A small image inpainting model, trained from scratch.
Model: 5.24M parameters, arch unet, norm groupnorm, activation gelu, widths [48, 96, 192, 192].
Training: soap at rate 0.0046, 9100 steps.
Data: trained on dead-leaves pictures: piles of overlapping shapes, 145000 training examples, 16.1 epochs.
Rows from block 19, named by matrix and row number. Each number is 500 + 50 x the weight over its row's rms, rounded and kept within 0 to 999. All counts start at 0. Numbers have three digits each. After the name is the row's rms in percent of the matrix's.
# conv: 3x3 conv (model.decb.1.2.conv.weight, 96x96x3x3), inputs 80-87, a 3x3 kernel for each
conv.11 108:457536539511489493482432554516462499528512555514489592472456523472437510489430423467445576435448529516496583492474517501526471523505543473541446455499470557498531426401401544500428530566617448560464521506547547449494
conv.12 121:478490577514452454537495480500425461556523584461539517599539500541495491473479571484502502551464565475531483428467388524407477383484406549506448470453540524524437530526555482533521479517508342460598485510525500466400
conv.13 091:454522490586519564519474480466508430528521502501567591464500499554444458484464485524569465492531496498496494532511517466473482421545450499540467503483521509431491510420496509539492512497528399491442534460476516462532
conv.14 103:536521516385475499578530486513569514509463530533526511411526546431545474385528483476489488463513561413506457529460539471525540541508491466531557505555498551474488459441493505547461508602414451452522498519466537485517
conv.15 073:583483438456480506543468445514458436486496488508534465527466545575492482569475510464512481464518509487510536479441476524484434496470495562495453523583438465551521434527459461493521520503553482485455514483458476466429
conv.16 102:505562414525512564545563536480500510496479481524517494486460460531580492579429483525463473533552437513477508538566507470538493456481512478573450552538439443517498529468431519499593458608478457526447479466558469510514
conv.17 131:508541527506501553520477458501495520508480528571516481497527497508537490447532506510517483514525517531545490311567000495440546471462161480538485426527522511483533521461527500511548511497461500497475446464469478504568
conv.18 102:426482463497436516472533491506527513466589556509518535450467493644528528358472552559481473518487539518509487508454541514422505484514515491406498403516576500531457510428510491662688581513503530514437473472477469487546
conv.19 087:516462544450512517419515501457491507513564517480596466480552490541514427520512468518513533479426432470463475481479548560506528370490545512491525531495534518487549433450498525479374497539483462487504607476468449495469
conv.20 111:514481461525476508573498452448491509505507458458517449509463441457487446551486495506538559528485561543531479479571553579553504510556499556442444440486488440540512469546544470493465475566601496472558508583490516510509
conv.21 115:513545447537501357497486659461540492521462458442490513493487527506470446530438419515519457456476480490512503313457365486435384469556518517476447492492538479524478486510422469477535503517470561511373481523483502465495
conv.22 100:478491440535552454601554451604491507464584405526561438456496425451481577582429477434484539551451428518491479467474479527476532509490507519486471499530546475483479501558569493457461478488632505473489413466475498530520
conv.23 093:474530455517503535431477486427475513482506422489564503511495498545445507457541579496411493490523478551432536523528523528466424436548495556590609460516500495551543481498480594523556497454539506485517502508510535563474
conv.24 119:508520545442524484562505375540422578558478549514499496459524506510500541470534530523508524532519491506504511501426541425518483484516525432524500538473562543431422502480504527526535494410437542472498454451552488548396
conv.25 075:516465519479414449506482510534488474461456511522564476543550505432568496521550512433473436493497501463497538571529593460528514475536594538490476467480507469505490481467445568536536517455411524463530544566385505541499
conv.26 096:450501465508477480509455476524409430500450475476384520489560547484504518507352447569541532510496512578470564530529529500474490579507547504555601571544470496451497480610535606524507470442476483512493512526459501492508
conv.27 110:550489501544440560446479459487485415491516486444561501542571520434516487450444451421575535467490594514488485518492503454503469575531592469438471459483530496510459430415471454465503529528545476459455377503560498590488
conv.28 092:515461391588623571465547409518467487576487552460475456480473501450496598563570510539515485447575593553504436535475476527475477512598478500443482561565525491435538491491539530397433503621461524568500499470486480535351
conv.29 125:460488550551524503450501555538446469527475473560549490461497498481469463429495529473524565473455503527618520527504505477470455528531528482505553477456451544559448550418500513488685613537526512507493523486502465460527
conv.30 087:536567532441523523411558477452553477552450450553516453517465461485534409445531509577496514460504527518507468521533524466509501509490567528571470454554409475535511497600499510504522482479550564526475506494535535535474
conv.31 092:535517521477476438529541615434501473468488512472435495587487441543526556478538506484542537512552516457526529523483421549451455395423370520519483552535471520539475517494421510490468481505480430505469459524465395484416
conv.32 087:437491493467526477516438405451587519538481404540508601460520497489551477478441508486509461481582528472498572429435506419515551392542411464487439536576638463482579543532524476456494483603488481457481505580572489482466
conv.33 086:562423530480488522547484534480509448584460604426487520422552520583456507544482449541464476429398527530451516488500511527448520573571525497456488492529486524562500515481556508493505441419495557516522666439461498520489
conv.34 096:571467499483508497528521454565465383444479492499496522481514484438447495401456552528470500503503460490592496476516544481484518423492533529476453485508521481489446478491450490575391452503490424555475534447468559453483
conv.35 123:516536459547557553505468490470509514443587488532526459591517550485382451472555465489502519518504455533542499460430479388484494398485484517461566500504463478517567472538628487459462496561545503499487468491495417495463
conv.36 103:434419453454506469435462452436535553529508487461560417462537471375623549376429489544510480505477462498512517567492487480488502505513536422493527461536518518494495430477456417347549429581522495495528516487474492531523
conv.37 117:565471469524635506467609518486519562474591382596498502523489418556445574611379575450535547493393530458418483449481519489501521476586461504513520520480525505466545481513584518493513548551502548469558432506430499523518
conv.38 076:532588601581345493507478530480487509457513519561507503500502470568556474469563524528483507465497529503516445518477493621335682450558465519475501539529532538425528504441471518538497477482442370492483446439530485504491
conv.39 077:526537440508416427472529508506524559485549471553519552523514538485479527506485472595560495550501459514454576519504469469545463492541498587488499513476559498520487497501470587501559490597578522499430499575531454515502
conv.40 086:472549435554540480442587437457459491421477396532451539546453432473517493510478476533523446507481497499495545559490504460454493555461533388455439499570564529477474516397537496534626609539561593550453486493533451540487
conv.41 130:506532495473481547517489543485476506555452472486469488531506485471526540540466494478507480534511515495479499490447512496556514544266499495506510560481453380571465476491490535525490510517525496478471478537507495466483
conv.42 099:538492488499451506579489490455517508492447497515441582524384479409470519485562511515518417496498522427472523516533552437536612535460453531485457524562518432519495487468520507481564550490469457457417481570376503437477
conv.43 127:497568496515593465480488545548517509554485519568538515669466523601369510588563491525485475515420523535490500514543574558470487517504494452482500515451513550445452475399406417489426409529517508512471541428520552518537
conv.44 118:491455509522503493520565377490530558514477594507541449530474492563473543500505486490504503492508520520521540515526552496601478522448530532557467492520519540507510482491489507508525502509466416482500475547484496436440
conv.45 069:487484466501467499441436494510475558444631504483550456425503438614625576469508530466489540489489524509497500487499537491461483543470530473496530526458529469561489539492440520441630489568459481449488559434516538532522
conv.46 093:573503511501510506452459410437465511468482493516551475477516516483462435549497472490509531467449536457513403456456490441459463508535604483466485573477477550506478551447457583575602531481476495470562501429503465512467
conv.47 102:439495515548508458559507473606540487545500435529580533556428453539337505626463449519524464518516450439571471480561573495525439446430527539504537422517586611516495507528456521485548511462454528455470507464482499540474
conv.48 123:496567553570550456436508466565507579536490463483422479460404458554468627423468506508521547560508526512535530474514477508484535471532496482479594466500458492538481479454502483607545516487511420584504510491519516453535
conv.49 095:557489545462453499490485566439546540491492557472450428548471415637543339441546513469452418434481538495572501543522545500450478559528459512473471493511509473495509507522428540399549531540644530501541506438524498459597
conv.50 133:501602524565630448478499393535447505522509537502441478504523479415551555497430465615488516541441463441437502555491441495547459507476496518517545439536591446492501468517519423433386515417629440508508469505561451489563
conv.51 099:515436608570513535483452354490559489522509479446548509514519471526542436462519588490510504507586482550547503444497465527585535438445625463514467499566564527467493581512515535517468512491502489482548570465492471549511
conv.52 098:508508447465501492438427489585515433506438445439521448397596544485541471451478502471510507499503475494544508528538708481506255532477575542413463548475549493488551519509543507533599578494568443445440470518461471505542
conv.53 102:512440512465555541474437467428467490493538594532471459499464492445503466512505434480506507475550502462498509508493314435567432489463288597486534518512426515460610497523532582437458555525485566540434430492430472535564
conv.54 093:499483483498577478465560444482543473536489509509555495561491538524566499478539467436505518488435510457478521417567548482498528505533598458484470534495505451490450501438457505463496481475513488467574513546508533468463
conv.55 120:474574519506476510531499415497463489489510502497507526490504451529541541538439494525554517481543504499521519387460415539415526440483443551504464488477483460460474472548512484480488524546490517492557489482536486509455
conv.56 074:483478514545500489490505563527499433431470506537431455575470505592466562609443451550532538489441507573496479521521543517517482595549577447473535531481495515533516527494489458500459450448543498496480567475480521519523
conv.57 138:517554532544490522489524621473464471548521509462452483491516537512526533511458476521577518532534531486497503464493441526488495275604289538473557505463488528490551516494480512487456520473539419473498499513589448480350
conv.58 093:504535534439471451468520441469456432544500572441449466517486515563525480549507620458477411477526554388555455456486541515536469504517513550556549450525449523446482520509585470523608466552458480499471476524469512486536
conv.59 119:471506576504540339477507599491496569480454478499498501495469472503585483551490516506529483486538495482492475505487560396464348543531501482509486513526479476551440458480521499451536482520498472497482496452441505560494
conv.60 082:641494527544491451594467564553533467496516557491472517555457425515462454601509499549591497499517449476502510496516565476473504500552517490432549514568498513491453556555637481521576553483485500497542533476453523483564
conv.61 117:501448509413480528629493556430529533451518435511501461448466478468532508509439520476550519519519474542411504502460510537449524513508446469474544493540448491541467523494465431422528457598392493506563473525509516554549
conv.62 096:522498509505530556585479535471441547528467493514449447515461434628335423496526515511487472499473456446449538505516523546512455531453553440535529459547536494509472478470472573574572515549493523501529447450490535546474
conv.63 099:463549512479547499525403479480440557528528511492472520658487492646522507544559516521498449562510529510487480433513521548529562436507558537476466476443524455517486412501500478480557416493528580504530463525478453454513
conv.64 094:536528586523504420474573427453466542472467421478506472461439483419429536539412446475474551452420542473479487468490453502467628497492484563492460554448506504513479474506553474479436397499454464520454461495504528451448
conv.65 091:472536468522501500489546467448502477479547554477542528445465495617505518459521430520446599566511513472482570493600541563599320428426579521506446524512428536451436495471377509486557440466467415471529531520383431544529
conv.66 102:473446495541457532488488511522499535566529497529464519409499490522451436488530410530565461484475474539427467498511493440518452522485533553508485482495512560463544486521477402465514514501479484477512603411467462539515
conv.67 101:474507522462464525518516456427425566507553531545488498543489529503519514475507489559391431447547406504554545436551328519470621454523509489512496478506488521555518442445505473648558469547525474451571462461549505617415
conv.68 102:510512441578541520409549477478563574479474531538412488460441496588476487642610578545538549459419440547550511536475500534478487435517516470417531488584543530429415464474428525523491477565558456484431476512556552535535
conv.69 107:563485506501516530502458488458507423475510556493525512527558435513603414529530525530539487551551516490537522569451552478545549461540543501532520453486496485486480471446499531504425548454488477455560527532534415468462
conv.70 098:440506473530482461482513442468493473443432489480525440569480460450497420396475497530538508470484502524488515500473494385520421467522486463497422500434503485470480483524534458480519557463445517491362394466514510524551
conv.71 091:420549460463577482525404517551569569472472391448461514524433386547501540454541494498484443508504483521478546509456516595504474509502517521518524560551503516493481493562427479489594488463487495511560574536440554531472
conv.72 107:500500548493559481477532373569501511501527466466473463523530477435502569455419418545563509526498488523538488457511506525480491468452443486435514427453478457450455532605460501489557512502546524547476435526537554449481
conv.73 099:509433542474474537486496495469530531504477486446496544600568519463536405561607589549559504427590479457560503502537384514502521428479510523532470420504543553500557489529513518417491488528464467522473545519578518547518
conv.74 106:522550484462555483548478489502514526534495526568462573538598517549534496469434454613556541548518502518483507611455496472557369543417520467504535491470476501518476430565521466403529531511421470409499546544442493601512
conv.75 091:532497492456510507557533509510536496442527508500482485434550509618531479539439527487540577505468515465533509567447473477501544494489422519359416606517448484590509478485461561633488562427460524590538549527420479543454
conv.76 098:460445566535544509409421447485509455490545510494551508478541554424495652415495443544481616523581544496582545497520502497442481490531493456472546446484512490482511494604571496445367429462461418437536505537549501546481
conv.77 125:501479478536542546499487487459535456460493488500488472505510445435500459522517470479437467469501467503525487294570340514391534397446472520489522475489520506488465514485506529471476497522537540476389476477479492448535
conv.78 090:543471525510421481505554513496501430453457558514446614438520426536414585544413495545508501513501452524470468558419588500513478552493549504476518477574506484493473506542585511454453545572547500452470493494465494492468
conv.79 108:555462525458500458485542455468444499489459478524504403545487498534447518484520476437509453491491455510415553599477461406611523563482396524482544548480535577395536502489500515540515508482486467507502461485530522454551
conv.80 100:507450508495471511528497444531428505496461511486389535441503529486541553379446456499487536366402484554538477546499499462485483511505534499545472412470514608567529479458507458514429434463470530500485550442522427527487
conv.81 102:539471468491462519453520593478498465494479383440490495500496468454502545450477536522466493561501482455448474551550591515506391333579406479495487595520509545533433457420448455582527400495500593454423383543488492477380
conv.82 084:498463476519539494510485530422510458605472528449516437485564483565530490447467528502528470465471472541491510454481500595489426576497601550499508501511589519548521455547551459480545554469469521520505555426482469468490
conv.83 107:488516439439577496463477475552455543539612470582464527550527461646575395545497481512491581508493507518526524426467542489570592511501487514510569461491544513496485471546569563528471470445457488479513541494538424543510
conv.84 081:644434505562530603466549474465465468485579489484524487460472453392519523453432540573595500507501538506501458551496506491430472575541533566473491539515459571507498548547628490432424608471519614475493470486435594485481
conv.85 082:491487557504620506411430572544370467533495386513574547504508481568524434553561527505511463528480547487492429473525449448476539485419476535442532455537515439507440484527558459470515449466486516461479574509476512478515
conv.86 079:443511468563489525374515534486563514536453436463501544491564506528422516480511464535479509513555477475484477549510467545526521587563456514561520548487508489510498474513522524444474487518506498544480535497541545556482
conv.87 082:395501497502500530455487410523484542566501466423516492503450465580439491394496576536492384484531497409480502542481527485499464509423554476552520484503473533524464519442417577559529528529553531508408422531487551486467
conv.88 072:542599492518467418507538434530525438459497565535484547452490481461609492520574569517522514426550533454437526513445484453524415414516487518547491449523491514558416484530506453493487468503486502523558521561515416525389
conv.89 108:429532529524414484579454491471472480492494550463504378496490542474523546562571504463501464495435503537644577496489516499497532450508489438465326509472524436512491430572518465482522490494577457434472483517501373499505
conv.90 079:460549473497605517471483500435520600515436474528517533635496559552469421486485442488490505456501398474497513491456467459407553491520471510513571486506518517483557517554549489454494483499513519535473438455563452438498
conv.91 076:493585477474553509472505516466501545436363420513499481432499422435501489462478541470568513444464490530551502539490544505479539550474482473532521603416471538515495585486565461467566513457434490478486470467507593511438
conv.92 089:604629510416444466570443480463451456478494487559421524587486541528581539561515514492543545461521477538520451506513529432530507367504441564499498487599466496442508501488462453436463540490474520527488479470505407536506
conv.93 077:558516446452535522479524496607485511517497549508512539608368558483501415455524505516517503469499495489475529519564479515515496492553555515512530535545528517485519525487505535475455588502571435573546516487485438518511
conv.94 101:482593446582538465505474523533420479570592474536553505483502517608436495578521471452449534586473516586474466522556478455463491456489491475550542422386436463493567477467510529477490451465572503506502548460515479487510